{"arch": "dit", "train_examples": 97500, "horizontal_flip": false, "hidden_act": "gelu", "mlp_ratio": 2, "head_dim": 48, "qk_norm": false, "shampoo_beta": 0.95, "one_sided": false}
Rows from block 2 of a small image diffusion model, named by matrix and row number. Rows with one number belong to one neuron. Each number is 200 + 30 x the weight over its row's rms, rounded and kept within 0 to 999. All counts start at 0.
After each neuron's rows are labels from the 100 images, of 14848 (inputs lightly noised), where the neuron reaches its highest value: "responds to" is what is common among them. Only what is clearly more common there than usual is listed. The data: scattered letters and digits in many colours. In brackets: how many of the 100.
# fc1: MLP up (model.blocks.2.mlp.fc1.weight, 512x256), inputs 52-103
# fc2: MLP down (model.blocks.2.mlp.fc2.weight, 256x512, transposed), outputs 52-103

fc1.243,207,163,232,180,175,181,234,163,201,207,175,230,211,140,192,248,198,204,196,210,163,190,153,219,216,180,222,209,217,182,222,222,182,235,184,175,166,179,159,178,223,239,223,231,205,213,181,192,157,194,202,196
fc2.243,182,246,238,214,200,183,218,248,239,186,214,239,200,196,218,184,237,209,194,216,240,181,189,148,221,219,195,219,224,205,205,145,188,180,175,233,189,196,189,163,178,184,256,256,168,231,220,134,207,223,223,205
responds to: yellow (67); orange (59); white (42); pink (41)

fc1.394,175,157,159,206,194,241,217,146,193,233,194,170,212,210,223,179,161,246,190,248,170,232,184,222,196,222,225,178,207,172,220,185,177,147,217,171,239,265,265,254,149,200,302,266,190,200,200,217,171,202,217,212
fc2.394,157,195,204,227,218,195,220,206,218,153,204,201,212,218,121,206,264,122,159,237,225,179,186,211,203,172,200,204,206,251,211,212,208,181,219,233,194,184,130,221,147,160,282,260,229,222,228,285,181,226,213,212
responds to: pink (43)

fc1.38,192,182,210,225,196,225,212,209,235,246,157,172,212,193,234,207,215,132,286,207,184,199,179,181,208,219,145,205,177,210,155,206,200,224,175,134,213,159,175,153,186,233,238,232,145,195,216,205,214,141,205,251
fc2.38,244,228,221,210,239,189,204,192,147,161,149,175,193,217,193,211,186,219,212,182,213,256,236,226,169,220,220,169,242,184,211,186,154,167,154,273,204,175,213,191,197,202,256,214,150,206,191,181,174,236,184,208
responds to: white (55); yellow (48); pink (44)

fc1.386,216,164,202,201,207,187,222,157,237,182,191,240,196,215,201,212,227,221,171,236,210,197,199,207,207,201,172,180,247,190,165,105,167,167,184,198,219,224,162,161,143,265,270,219,225,243,216,161,217,213,170,180
fc2.386,185,179,159,169,183,185,235,222,178,219,217,199,197,198,192,241,155,225,201,237,216,188,174,197,219,208,193,171,171,175,197,215,195,135,232,161,181,152,170,205,183,203,248,194,175,243,183,159,174,213,177,203
responds to: white (53); pink (44)

fc1.320,206,190,225,158,200,226,242,223,200,204,276,209,213,201,189,197,176,173,244,181,218,149,196,269,220,195,214,182,238,197,249,242,240,204,188,194,203,178,236,159,200,210,179,200,155,200,266,191,171,179,194,242
fc2.320,143,239,225,230,214,207,225,214,200,186,222,184,191,212,236,141,174,236,165,166,138,188,228,152,177,202,196,275,228,171,193,191,187,186,217,183,239,251,177,182,231,198,190,230,173,244,155,179,192,219,203,208
responds to: white (53); pink (41)

fc1.496,266,170,164,196,191,223,172,221,195,256,188,181,220,184,161,170,197,228,230,202,196,186,151,213,178,244,155,208,248,195,199,167,187,165,188,213,272,205,219,145,176,203,205,255,207,217,209,209,266,194,199,218
fc2.496,214,192,198,171,186,155,205,169,210,183,219,225,172,238,206,236,225,171,219,212,201,235,143,192,175,158,122,240,166,211,244,219,197,196,146,225,154,229,180,170,179,178,221,276,209,213,217,195,239,190,198,243
responds to: yellow (50); orange (44)

fc1.376,228,199,188,230,179,242,186,217,148,205,207,201,195,138,231,226,160,191,213,178,188,199,188,186,196,212,219,204,177,156,238,237,221,189,214,256,205,203,164,201,149,215,183,218,192,220,251,232,144,232,233,222
fc2.376,216,242,215,229,194,151,203,178,234,202,187,225,191,181,191,180,216,168,200,164,186,206,174,219,245,167,248,182,199,197,175,191,227,178,231,152,195,163,231,208,218,212,202,190,245,215,164,249,137,236,153,179
responds to: pink (74); white (68); orange (47); yellow (47)

fc1.340,178,216,192,178,182,180,217,212,209,180,178,194,193,210,235,157,216,209,229,155,206,201,217,198,198,199,165,218,170,196,216,157,193,178,143,211,240,204,159,211,229,213,145,205,233,204,176,211,143,123,208,269
fc2.340,267,180,229,211,196,157,235,230,175,232,176,176,218,202,143,214,240,202,211,189,182,176,151,199,174,226,160,142,195,180,204,127,225,191,217,220,188,187,203,226,239,177,145,209,201,236,184,236,190,246,181,206
responds to: pink (41)

fc1.145,236,234,238,211,161,143,173,227,181,199,202,249,195,197,160,257,178,187,243,200,187,251,182,256,239,126,203,186,180,202,162,240,199,226,204,187,186,174,194,212,160,190,217,187,231,217,220,218,195,210,194,277
fc2.145,215,208,179,178,157,158,176,200,241,206,184,205,155,237,255,198,264,199,262,234,195,151,167,242,164,224,183,201,188,209,153,164,169,210,207,199,235,189,204,170,181,173,191,185,190,206,233,198,184,182,229,294
responds to: yellow (51); white (46)

fc1.499,241,206,192,194,187,217,201,161,184,210,215,196,219,170,182,191,208,222,168,196,196,223,197,197,106,211,167,204,178,198,204,192,190,250,237,205,201,169,210,108,172,185,214,183,213,257,200,180,219,163,180,222
fc2.499,183,207,205,197,220,217,218,220,196,188,192,203,186,220,242,195,231,166,205,230,228,234,196,180,221,215,154,232,181,210,213,147,169,177,207,191,183,215,198,196,144,200,228,183,175,227,229,165,237,216,201,294
responds to: yellow (46)

fc1.82,235,228,203,180,189,282,199,166,132,223,210,221,200,245,247,204,136,156,258,192,165,138,204,237,143,233,164,228,258,217,170,216,189,194,210,195,238,198,236,177,180,198,164,264,233,170,201,225,209,233,206,213
fc2.82,237,179,161,219,227,158,188,190,183,217,210,216,211,161,190,189,254,224,203,193,266,209,223,152,265,147,131,218,204,162,227,223,143,183,177,220,225,279,189,235,194,189,174,205,190,196,196,198,219,202,214,166
responds to: white (58); pink (55); orange (45); yellow (44)